Weights of a small audio frame classifier: held-out accuracy 98%, 26041 training examples.
Rows from block 9 of a small audio frame classifier, named by matrix and row number. Rows with one number belong to one neuron. Each number is 500 + 25 x the weight over its row's rms, rounded and kept within 0 to 999. All counts start at 0. Numbers have three digits each.
After each neuron's rows are labels from the 100 clips, of 14976, where the neuron reaches its highest value: "responds to" is what is common among them. Only what is clearly more common there than usual is listed. The data: short pieces for a synthesised band: melody, chords, bass and drums.
# fc1: MLP up (model.blocks.9.mlp.fc1.weight, 576x192), inputs 0-63
# fc2: MLP down (model.blocks.9.mlp.fc2.weight, 192x576, transposed), outputs 0-63

fc1.219:493461531516503503543542473495510517479558482482507517494510491527493492488491462512520509440540449514546483507485490535502465481519525539448524504522488541511515497527480457489518530527485562
fc2.219:480500467483488465503522495512505510556480522486493503513495517540500496474542548531503497508541458486511534501496465482493514516521567470529482488522538475538506475491511538529497527444529495
responds to: key: A# major

fc1.230:557513500477479477487511514488528484493520423545473502534503463531512489547537560510505508472472500496509499489481471528510537503516523502472507504516522554537496481515554471479512480465510537
fc2.230:468495465512511520534463491511469491506461499500475477443518488496495481473489508507510554510498527479498506549464519506476512518500515506486499463487490510520521519520516489513520504509517521
responds to: key: F minor; tempo: 130 to 140 bpm

fc1.463:571479539531472550495508492515500511536515524514505454478498511500470496524484493492515516524523537520458534496537532529548462526501512461495488491486509484493509495507501476566533525521445561
fc2.463:477469512439485517501499495476496466488522477515480513471501501501482537487489469462501508505483534511500483477458530539531488483500515480484540522540523474441491553513474499496450493472502504
responds to: key: E major

fc1.292:498504494536516490507483488492481464465531484469448470523529483484477488512517537485475502490477484476541493507541523523515481502546535507451535440538522460456536529526466515520491481506491523
fc2.292:505486505458497523454498468545497463508531461474487519534469510512499506512497498509517491514481487497492522512519500479532511531555517557516547546477516520489486475491515557498503472482464487
responds to: key: E minor

fc1.133:486525482492486439529537467527558479541535514522519481485550495496482487509533497553547514503451528499466489486468498505514469507509549510498494493463508511496492505493490490506468530500501512
fc2.133:514490511502486511483490516456538516493529522526501545537546507497517487504556492489505555506471577498572506528491453480481490477495501452516502475535493522484503531494458490514492479434507528
responds to: key: A# minor; key: G# major; key: F# major

fc1.422:523529478485504496517521494518496500521497544457464533497500473500459532497479526510459480518470492508494494475540533491542484505504511491464517525477532428520462557504504492490515491513506501
fc2.422:491487516489529482514483517524484467480507532505496473455528501502494516550461519488527521471524476540485516498488510496471495435505513512485493514538473493471478522546510542490503519508489502
responds to: key: A# major; tempo: 80 to 90 bpm

fc1.197:542463525474518486491517473486558500521496515482491482475488486512515484554509526506513509514493516522521497477517476465475520526471483514504467492568449507491558501478548516464498472447459482
fc2.197:480497571569493491524521564509477475535483469514493478494488498490517484466506503550496462514479532521507512510524506471464509481493519490525492492490531495462513455475471477507531530508492509
responds to: key: D major

fc1.370:533493540494499484493503493496538488454500500476520557474484451485493512512524546500526470460496481555506469479468491545516505509510495525498498520486476527474492488508472495532486505536468515
fc2.370:436535508496478515543501483518451518499478444493502497505520483469500491463509473512505547495521475457509506498510504490474496527525482506518491495525496466514500491483520535490499505500508480
responds to: key: F# major

fc1.257:507488528512542516465502494481528506482466492481537491510507517491519483493467483500491499474481489499410471520534527507485499487522464494490482535464515506499481440510495472516505483461507480
fc2.257:513520506499516438455478459518465510505519497511470511492537451475498500517522500517488480481523482506551555529506568526490496480448532514533518518520464514558504533527471509496514474527543519
responds to: key: G# major

fc1.485:474485521445496515482499479499493531491498515530465509511441490453480481520446478510515492451475520493486536487524497477538491538496488522465515503515467538509487507487485461504449518539508467
fc2.485:488504458477501556488510520543530509486495445497510502532545521550457539494478538480518505490479513509466508495493475469464491490501490488489514459538511522498502564493546474530518435500521488
responds to: key: C minor; key: G# major

fc1.459:491484520511480478505506459500496508496476493505437463528526459434473476559552472495512471471499504452496504482500533504486543497527542496505522508494490507498501471509490516459532506532505482
fc2.459:515511478514526522462486485490514498500499488516503480509502507527493507492485508528487521525480526537522551503509504467464506497461498510560483545477533550528517498487455505532492519480507487
responds to: bass line; saw pad

fc1.35:485514511540551509498511527458461518526492503518507509538480479494512536486529480500498533474473479495545495500504504568524508452435517535542511541456522503473478499534521525495536505498461480
fc2.35:505546464545502541466487522506510480520503492500515488457479502514529453492522531507504503510446491498499522478506505476486480544516561503489517460498501478472488459520515497521471479477492499
responds to: key: D major; key: B minor

fc1.301:492492494538521493516566463486514500493542492486467499459462466511506485499513491585523513537529508472522457508486478525487494544526504500442482519540504486498513478497521484557495536499474503
fc2.301:475495504469469517473520461531488523561485515525495487521506532476521497490481502509503531531503446508541471522478500518448535536512479503502474559551539509487496480472528500498484513486534505
responds to: bass line; key: G# major

fc1.433:538479491496480550501537461482496501540477511469467465489519491509458467532528502472451535466466515522500532489510501502511490508489505497508520520530484449519485473487495482512472530478442464
fc2.433:470454499542510505544544476467518512483479497455512523527473558488519451527485482500488522545468530509504502440516474481497514507453505527483529525494455467512496471529476474471508476463488493
responds to: key: A# major

fc1.137:500559515509512483487503490518495542538465497491503457514532480457464483498456469521512479504489521494501515514517504531456486496446487523498497481477484482514484503518492496430528495513501491
fc2.137:544475459504492503507498484445493519491532518442492491511539465517460491479467498485503490501519450507473494489482458478523502491490505495489501498489497525506492538473492464520497459482503457
responds to: key: B minor; key: G major

fc1.196:499484537475486513484508514498522495497509485501514490527527505510522516464467503487516522497527513480529449500522508505518533452517489504465501490487519541463435527521505530523480501469487548
fc2.196:497513467468484450461548484487486526474442510483464472475464483531500497510530515494512476554466500511489511461485527555481477521517497451541500496502510478551491504512501485511476504484490503
responds to: key: E major; key: F# major

fc1.552:481529505503473542505544501536506480474509539594493481526503521504480524497508514504531535530521498484513503533536456483494492493508476498474522518480475485519463459460481496466519499559526510
fc2.552:469522504502506465477522468549491526485452503545473520501480497464444489567498498495459490494513519482504517507542473489517535492492477506516489499485469536476514517468510492502490455505469554
responds to: key: C# major; key: F# major

fc1.476:561532463547528460539549485496469516505497486516533526488515489462500485493497479505516471496491518497542515517433508529546464498474477528502471476485473508492486490489529517524464469487521470
fc2.476:495509491500530526466487474515476465491466497531511511528499455514509469484496449466479487504502474490516515524526507460499501502499522446522509510540514488501520521521465480494495513524471471
responds to: key: E minor

fc1.235:525513501494467518424474533471514475549491477495497497505538472489497509471510503509516512504483486534508511508518482529493449497511436535478489527506502514490517487516524447510505522484509447
fc2.235:474502515493545499505482506509467461509522487446490502485542478524518506484486524471530539517493507495471535522477488502512440501501470522490559497506458518491487451467470507491532496501463490
responds to: tempo: 90 to 100 bpm; key: C minor

fc1.340:520471470511480498487517472480497516533483494471514491458501508529557511516486515551471490529488474533533478485523484494515518517482518519498494526576470474520533522519488496472473494510474499
fc2.340:431530486532458490501501513466498470540512511484547490523517530492500522516524483511513492466508502453498543455464502502486515506474522512458581511492497489543548486500535454498535491475531501
responds to: key: E minor

fc1.94:528527501481497502533499553493512480489546517514454509526514514498516514491460530490494460534485481521484533505508463508496523514517473465520533498409517512487486531460543491549526503506506555
fc2.94:488492503518525480504517468502475531515489485474455536499502482505474526488514486493496551474477526492494487482504476499493533517513523512499507458520460457509487510508549500448522519496464490
responds to: key: E major

fc1.164:473486586471514486515493504467495522490497529508492500507490485473478455466467494530498488473521504550515513468530555534494462495500560476539492494518518529506529456513514476505536512496499522
fc2.164:475530466460472483516509504537483491518514477477495521484526489523520508513500526479491549470498477508541451530486526494487478514486493520491493482513471474511499500521482493497479491516469519
responds to: reverberation; text has "room"; text has "reverberant"; key: G minor

fc1.202:508495456512517511481478508517529496461507525515519542476512538543476544482444516451487553468515500486490493472532517503520483461493514477496477509485549546460478499517495512504513471488505532
fc2.202:491486534482492511532477506517510489534498470491514462517539466515517488515506476518488500485497534492518486508506498493486533528474459475518515502553483508547516487512494541456488482495452503
responds to: key: E major

fc1.563:514564485524507499511503508502509495547506524506544502485551509519522541523495511515506536512511514477492479504513497502523486485551493483491493466527502540496500499559498535538467522512495471
fc2.563:520508509522503520503517510466473502493522524501441508545503496457487465494469499513482500475510473500496535472477485552511515511510502497504493504450471556467468524521512497557513498467541484
responds to: key: A minor; key: G# major

fc1.386:459514517504497449512508504469518481470512475510531484474493498565498509520528498496483490474473489479511542495470507550519617503504513439458481495497472489492508514509539505539498533492506495
fc2.386:479482497508483550460483525487484475516551488462500495520528506505518495486524514480491521470522496544510475458477514473443491498477539494524497488482511541473499489500518437489511514482514514
responds to: key: F minor; tempo: 160 to 170 bpm

fc1.561:482489479512482498534531497512495518539506471507481485479506545516546493533503533522508472535467482497492481530475459489460544547518515513473485517500509503513545480510480486511525530463502471
fc2.561:522495534532524491461458534463506480496475495515493503517500557492507476465480493454470515512487522515474520461513506506487555499459534492516534477483515476511508478495491521492498525504470511
responds to: key: F minor; key: F major

fc1.77:518510504491485478513537471482483505505520487515531503506480498493441497492448531523537515527459471489543498487507466515502478558484530484489512518527545495534500575505501510508508506493481512
fc2.77:501493528459496515548505474494478543474480518485466502493566513477496452538497504519473507560483485556457504527496513495515491484488512523493504472507507516552523471508458474524523509474472545
responds to: key: D# major; key: A# major

fc1.40:556495450469477548528518511446447480512516550496539467498510486530464503484518497485470478468502531470511498467510531502497516486486461490464503550517501486481478469507500501511466533505494497
fc2.40:511480500505528471520539486500503522474463452487503493542549507458502432500488491471504545525487496499542489517516506479511559476505508504509498551469495466528490488497452501481521485494478489
responds to: key: A# major; key: A# minor

fc1.303:527506484509448545508543510487527527470503520508501461509508473488490499438483496473481502506484495527467540480539506515487470496517511498492538501498449499503516505499498498478471484504472504
fc2.303:543488506498462472519509523512518550488491482496482473497472480474523503482480448522491475485498472493488464520532495539507483545461490521464550504482472501507473489494520506545505498537500519
responds to: key: F minor; key: G minor

fc1.423:470552474497530540507488492530454528503530513564485514513462465469468498486529502471512461532470492467510496473456478498472517512538437521510514497509509523502518476517472509532500532523529494
fc2.423:522490507518496518527494518495510567536486490481514485482536480502538440481488486487452517483462497507483508518493497495501531522468519484514513530482499483488508535504504484473498475515491521
responds to: key: D major

fc1.518:520512475490495507485491521494464497503485569485514491552512491484515479514510508515448530454495522531502494531502517502492502476493534494524527508476477502521549515564525479502505529499501503
fc2.518:483473501502482425566485476451490478540522478515481511456512551519530483522484531508501509503486443492483515483502530472537502512511462489496486475528504467503484484477502485501516503487442520
responds to: key: A# minor; key: F minor

fc1.123:468498529546491479518486539497474480488492485480512529506476547491471523477515502502495549502472514513533531526476503474518504523547471464511515494516515501519508539496510515485513460509523474
fc2.123:506529483448486513503531463502501505523471521486501506473531492514504510534515535512466472511534465501539493474503490501473526514509487466516473510476477431510509511526500517500469477493462540
responds to: key: C# major; key: G# major

fc1.566:533545474522489521552471500481478518495463497525505488474460514498478539478500515529485494481536497486507458487437495491469517437501541509524493513459483530532507527534479534520528485521506515
fc2.566:515499452472483488507504470488529522502502496504519477471518523499514457469500506516496493430503476455534538511490505512457499512509507489534514470510500467505481507463496501548522514502490502
responds to: key: E minor; key: E major

fc1.320:499514490484488516452515465524463487480481483550549515472508512503505496496534526492528487534515460496444503472530473508491474500508481451478497494504503471486516530507544507537485508464449505
fc2.320:492502507499446513528526475462543513495510504467486490505473480467484512504484485542503526496481496490538486474485487521533528517481469501483442483514512479509511477514520496509496493504450470
responds to: key: A# minor; key: F# major

fc1.348:503513503517475512468496518443505481488542526469446469489469528436496508496486466549438521504491463524474486484501499479505488492521501465515495465455507531517499519518494531507493477494496537
fc2.348:483524498499477515553469484521540497468497505495513476466544473535498521462448484475489540528478517534497495479489436527499502524517471532510451436540521485507520455496477482487506487490480503
responds to: reverberation; text has "reverberant"; text has "room"; key: G minor

fc1.280:542498461515493465510491463520475529559501546510506473513500515535488553492508479461510500518526476525499490463500488503498483511504521513452530507485522469476525504505484541486487513548522493
fc2.280:496528523460511511485488453512517474466521518501530530491515574540445526467512497491559528478480486523518501499440539517494484467473490526482519503513506496498520480454492527513512483511544475
responds to: key: G# major

fc1.505:512494475510499476483537497499506484519503490510499493554515489472466489478524500522521462471479495523535477508497497549507540518465498534512470517516469491503463479472520491492547473482480510
fc2.505:471543495465488507467473477518463524470531516465522509454511473508493526516493500495464548498564462503515463502520485471514468542519485458482481440528499484522490495499517491506466507487442515
responds to: key: C# major

fc1.156:486544478518463527560524527479510504470510506516465526479526476487459479485511508512484493505474476533481451508523515469505446497523501496502503462543497511530499537512523481492538492467476486
fc2.156:474493508462474508529517458515448521473486514486506447463523472518527544455476507535454524479531493491519541481536526488487499507457481482487541495491532505509547475543537490528483481450469526
responds to: key: F# major; key: B major

fc1.264:542464505506508474506479485540516487463498503519505509509501512531536541491549484535513467490531499482515484504468517520457458495485497484504493545481514525522454512482464562455515502494504464
fc2.264:451503483529486539524522486466490474531504492494516513466488445505504463514531517472469504534568474523521549511516493483493488534535527494521514444479526485485539493445458502526490521520493468
responds to: key: G# minor; key: G major

fc1.243:517488518489486500473549537458501511485493475513553468457474454498481517479516506485507494532470510477514488489470500520487508513464516484481496565481510499493487537525494484536487506558508505
fc2.243:501485455484474528519487520504494484518525463511485451481501533488530496508490489468513487495476505469549492506489548490482519504514479521484463498465494450550541495566518521552463493508512507
responds to: key: C# major; key: C major

fc1.169:505500475494464469514536494549474481497514485498508522464554487568495518480497512491468473480516510470486475497514511513509476501493431477516528484477500486528472514487521513491461526536533475
fc2.169:502501523470487495461448538435532495492507493503492529514465499493490510537494501494511548503470514493505509503475508523460531502501530493477523528539507522460455476487508496499514524481469478
responds to: key: G# major

fc1.104:513525484522452487526506490509468477467500541515515439524487529543487509487542517494512490501473476511510468478502511467533509530505484500508527459516502508550545535510506500512501475544468486
fc2.104:490478517503522504499538481486504483501500500491489469537521527506486527514485560480503521465533508474482465463525502489478530488494541525499515518517467505528508487489490443532506497494465483
responds to: key: A minor

fc1.439:478495505510468514458530490509533499547499509515446504531466487512476524498511478469441470516521526510508459475536573504503494477503496505486524492522476499472468495496463506497480499509494538
fc2.439:503479489519493514478511524525524492504534485492475549494508463491498512498458490492523511465463456538550487514492547490516468467496483494489514487512524493513457473503470543480500539470486498
responds to: key: A minor

fc1.273:475526495524499476513502532440466495502506516529531486497518510487502482491504518513491457515483535453522441552512508523536517456498490461482487492487546490554484490550527500474509479528499510
fc2.273:519485534498525470480529485522519455561478540548483485538516519496502502481503500480472440483503494513457521516472491554461486541493499530529541501538462470498489555468535466502550499516511494
responds to: key: D# major

fc1.249:515464505493505501554470490527500476498472496477522502483493505537513521496501508498470470499471466483532520491474509507467514515493470488496469502518483487492499492465507488479526512469481491
fc2.249:491472500514476541549493528488538533500521521456496528535476523548455508472521507514509495554509487517511484454483529508526512514501553519501512505497512481460504490552475496527516507518492512
responds to: key: B minor; key: D major

fc1.95:523447458529447488466501502539491534522498481485526510509493498527502476536515460509537479518527504513489483529509499477497520502492493548516551510501522523518489442483504551460465488513495491
fc2.95:480490466446450512525474508520546500504557503504521488502495459499462522503484505490515529519472551480514491478526536502498495464494480412467495494513451496473471527510466479543492515506492510
responds to: key: G# major; key: A minor

fc1.445:509498484466483504522532487450503491505532484499488544516491504506495496477503486522539505504472531467458501546470506501517508491490519469462451467481484530547539535507466524480516447494477478
fc2.445:523537515492490540524511460493476466480492473514454476478484499497483519522561492476490486493494516521486458508507508478519481528468486479542517528535454495471493526451513536502529505523523489
responds to: key: F minor; tempo: 150 to 160 bpm

fc1.117:525523501482509522530499513529496509474496499486539513514458521501491501466451533505559476474464532511517483459475486516509524561517494496506526509488515514464465536538460504457503516530499506
fc2.117:486467514500497530475519466473512488528549502549490479495492502464508527503507456515521485510522457511499470506495526507490524516445523511483487506521516519500496486504465487518495460504544527
responds to: key: G# minor

fc1.232:495459501474468509520485477452513520442516486550513501498508488541456508503518500528508461485481515497483522511490456478519531516514521533501512525471534523535481514532521497465537503489492497
fc2.232:516510496492509502490469533491509473533506482501455499495506525573518543501538507518488478542509502459474466508490463519505514462500486506485540475447481523501525513520547516467505499466480502
responds to: key: E major

fc1.237:500503464527469575516487519512477491483452506519490496491468514475456458514463521511475544505512462461478508496492512524520490495577550527526501512511512514534502484512506506480481472533473491
fc2.237:482494488499493472493491503490495500532503459493472515480489483534488562489474500492489508493550530546480467487539474487451529461479446435490514496472491501501521536527512444488501463473477491
responds to: key: C minor

fc1.125:512491470534486453530501513492493507502487506484533494504509492489511496506462464502512518528487515482480514514462464479484511495481482519554518526509542514458556505516531538493476503522480505
fc2.125:511512537462467496445488520544509496494502476503544523513502472487485491486525528536444472507495414500523452473471473532483502480534524492470499504475471454507546476514461518501495503480508512
responds to: reverberation; text has "room"; text has "reverberant"

fc1.521:489432512468490491508514503502478512513523491511494535487504469442554522456492526517457488484514526480474478526499487494495441500530481480494512493493469518482539456496493464539507538515454494
fc2.521:512481494488507481445471503472518524485534447502493526505509471518503526465464487522492496498533491477521544482501564469449548481452515488509488519470547492535505489515538490510498453535497514
responds to: key: A# minor; tempo: 80 to 90 bpm

fc1.384:508503516481496463528485532491515507519534463536482496518478521458507497511515492530515479445496550473560495472516514549521504515514453501516545501483529531525480534510486511487516476503483516
fc2.384:518472475517486523452492476508481483545540518524461502511564547507502540508454545484498495542468503501469504460502482473470475548448462547525476479505518508492514471481470497508500498509536479
responds to: key: F# major

fc1.74:480481488481464475474518454492478444502516506499503567474465466471517504497524484542505514530490519499491515460522536479460542483492536506493502539528528572496493473528505508487505535535494532
fc2.74:471462495531504458494548502502473482549483495483505501437477528508511502505508470503472463487481514517532504502524481534515499519505451483488480549434449458497522516472509503500482497507490515
responds to: key: G# major

fc1.569:504527513528507478461490514493540499514503512507504473517525480469479498482444498492498499479516460534525481568482493487460558493523465507500502442514529534500509473498501476457500498451503493
fc2.569:493494524465512465513515505519477530474538480500501522480530452543459498535496524540526521508495516471481524474535508533470496512494502453486496491503506528491479521513483497499496525486491504
responds to: key: E major

fc1.276:541499523507475508523527482494493491487501507518479507474474456480536490517499524523475472474558464487496530487480519512501539461518517519497505521458504548504522500458468474510554487542477513
fc2.276:500524481547553510477497510472479506499519515539498478501506512552499487487498489498455468506544556513569489509522511522526480484487531524522470489470557483494515473515487442509489511528469473
responds to: bass line

fc1.355:509480495505500485447497468435480524492481500524502516500530506504475455491508474508497490505468507511451474497490484492484497499452476510473500514528460479501481498534529509493515522494490429
fc2.355:527466454514479511501518497512518483479523540468511456480516466478499506524491504506469478556476469456484545543497488481503488494522488508504523521496485538482508508485498484506489476480468523
responds to: key: F minor; key: G# major

fc1.349:497476491485491479550495497506530498511511514456532526533504502505485510499532530531504511478472497533469483480438521501555512528443507522488497502525486513439522490503518500484517494500471496
fc2.349:484502463513505500453504483468488515519484544477484506446491517477488489473485532460459463542483487506513516516497496492475456498498509488523516504510479520565498490479463467491489466493456497
responds to: key: F major; key: G major

fc1.307:515526470459472514482537518527532488487504489512495499543508486509492534472540509444527492525477535486497468510492480521538472438487509480492502534510535510483534477497523513510502477505476458
fc2.307:527493495521499487528486529461491516489494521518525509494469460481480468506471485507505563532531495495511533489510509505478525483559433511529561489478473513486471528455508479548484484532495494
responds to: key: D major

fc1.213:473532513539492527542489490484467469473499527504462476489483484444525501467475519486573469513544489506443469459528487512521535542511478465500453533490539475503520504504515508527515526515514505
fc2.213:479566496502492503510514496498453488498480516490534508471555506454468478520548524479527521512505497499504558519478453490484444465506523532522453425514508533478501482464487525520461512511514497
responds to: key: F# major

fc1.410:528494500513469485472498497468518484498458528502515507492505524503491497514523536464454510488468517525522487484530525485507517469512520497520470481498486479517443499501464507478523526461555528
fc2.410:492490467502480498517550476499512498515477523501528513465492483477493457508484488520527529508479482494484460479457503492483507543498467488513504489518525468533470543543464530468493546505535526
responds to: key: E major; key: F minor

fc1.534:554492469501484501511495503490512499517528533474528488496525488500447459536479542488476488499508477487493507533512506540505478519521503517469476523509512451488471491511487490507431537502481525
fc2.534:451505459440461491489489468514470503505490533498535519492493527534492521481460524566466495511495482495545505483455521463489500527475490492489522482499491491507525515504523520500507469481496514
responds to: key: C major; tempo: 150 to 160 bpm

fc1.61:506528500530486516557528454491488500475534487486484486524487475508534529505480509494494521485521504493495509479459507496510490529524521481496477528535506524514553490534513505491550491461461474
fc2.61:520527484517498525490500487504438500481534496501446456518496518506499496495477505513519519481495477514504474508483529433503470483550490479475534472489496491504514510510492524466525498479494504
responds to: key: E minor

fc1.295:514518514508436516465500456458471513508468490480490481498448486499504487488533487506463493462529502486488493509547502476557494504519484459465553484527475483469514512481547520484521514513483494
fc2.295:472511521529521516516515509512510505534470504513518492488505540493458509488479486467530522562505501460507511501515489455484502506505544502523521452524502471520489532476497494501486457503476519
responds to: key: D# major

fc1.161:493502480538484490479470472487493486475478520517502475540504533492468464490527506485456474486505501486502472513524495475489524515481515497483500558482429474498507493462511450462500489456501475
fc2.161:479491480487524537505524487529500482452497480488491519466482511514538496493479490522497515549488489546523500447511508524512560486495492489496500524483513532509502503468480499498517491557500525
responds to: key: C minor

fc1.363:503498531538490472530498534478542495506498519491536505495479502520485519486512533482524457484504498534506460483488503488491514486450525497517450478517501483538450528519472524515535549551520524
fc2.363:494486473489465522536533451511435497484475514486525526507529472477517513524512487498519503527458478490505514496544505517503573511507510493509520556516451488506521477479493479538475509473484525
responds to: key: F# major; key: C# major

fc1.359:463481485484478475483489511467511531515495520499496492497456488551471523471511504532552474468497461513519527504468515544482527516539505475488457514533530509503529513492500513511507494497459507
fc2.359:494507463488537487521476506543500492522530561487517499490523546540483517519490493474509526510493492506539501506467512493518468532502476506504478470505526504518516516505483474499495539523530475
responds to: key: F major

fc1.17:492524533517516499505518510466514463511511501550461465503514468538505454523493483468516472485528478511472492503509462530513507511487501500494476461537493481494476472507506486519517487494489468
fc2.17:501484486439476522539521503527485471512496491532504490513528491502497521526485507484526494513483498500512517472482482532530521425488503503475496474502525534497523496488479481545545505478502483
responds to: key: A# minor

fc1.427:523507490490499485504507516520436541500501497528454476496491484503468502504477461495479504448492499525533514509529494511496494484522473497409465494485468465482484537528511473507545526493541533
fc2.427:485497452493533534527504512513466493507532531485494505519527522502479453549426514483520492512465505513524511509480509476453542493510511530463483502481480502505492480444503499491474526512442521
responds to: key: C minor; key: G minor

fc1.91:522435498515482503529491543465514481504498513458528468528511485507493512523493558491486513519487533460507540551506461463520497538546464492508473494511550484558492510493506518497488522487477492
fc2.91:487520462482513510478570506462501518491521523490494523482489529466505496537456509454461524504475459517513487503524472503481509549480524523476507508472470523494481506495450494520458496512512472
responds to: key: F major; key: A# major; tempo: 150 to 160 bpm

fc1.526:486452512564518531518492461508476516502547462501479497499480528512473544508526499503517526494505487459549477487474499485491480504551519482497504483489498493504494502506449523509530499521468527
fc2.526:489454518488503505515466483508489492504520544528538481502520485526482506501500511487501458474518504450505505528437485477512483509530444489557528488466510500547521488525502508465526478443511516
responds to: key: E minor; tempo: 150 to 160 bpm

fc1.250:517534520524501522487484522487545528503534497452482485485510470497508512512494505532497492468482550534501446480494520499503498487516525478512521474530486478483512523504527451576509492510531459
fc2.250:486487503521503441514521517502443467514475505492488493477463495493479492464518528487495491539521506463520525509542473477524513501505491463472513546526506512535518467482531477470489568478485544
responds to: key: D# major

fc1.167:509488498504482456510532483486514521521540481515519512498529491505541519515532520550501488485493497494525480521491507484531539486481519548447565438507499495485469517484499487497503462432488478
fc2.167:494505565473463508471494529526528536507464482513512504519475507505540444483491499477486480494500527509515527538520490501466480492480475499491498516499480520539528505509510501476500455514489493
responds to: key: F major

fc1.466:532500489545481492497499469516518499463511477509478504530469480491506501503473491499484500465499483554474493522492482486481495485506478454555530459491546507514518518539511489482557531493486485
fc2.466:507524518506482514489492504439553511492486528478463506469500451513456502501507499462480524513510467470483501460510483546466482468484498469487487561479496505487517506516505514530557464503503501
responds to: key: D# major

fc1.351:508521458500522529532520510504455516468518511496495487488485509493494467513540504504478508498488506476460516544451510515538529514473526483480508493450487529481477533532494533518490520516526492
fc2.351:505466527464478494528442496513486535508497514503469525503501519482516527497519503530463515447517523527506546583480538515509536526494503494520483439517513483498519478515483506508491521495474516
responds to: key: A major; key: C# minor

fc1.382:507473483479492489484506510509526518492499490559513493471460451501518528478493501451524486459469463464492491536496484456500461480470484491492471504549486488493520518492497521453492458505523477
fc2.382:495535511499520513484467543542470512507498486525495520528489509478468465461444474464529520514524479502512490476512493472497465474450510499518502495523478522519515477469523496528476445464478502
responds to: key: A major; key: D major

fc1.277:464500515476453551507480507466486497458476491496481559523506488465481507513500492594500513442512508525535535544476541502440463518487481503481519508492478526491500433459512526509482522448530492
fc2.277:500493447512491482485490496488554513531474515468470532486519497522487482512536531440513537505501478523511487453502543501487551475471554517510489504473479483483495456452531485483526543508546513
responds to: key: E minor; key: G# major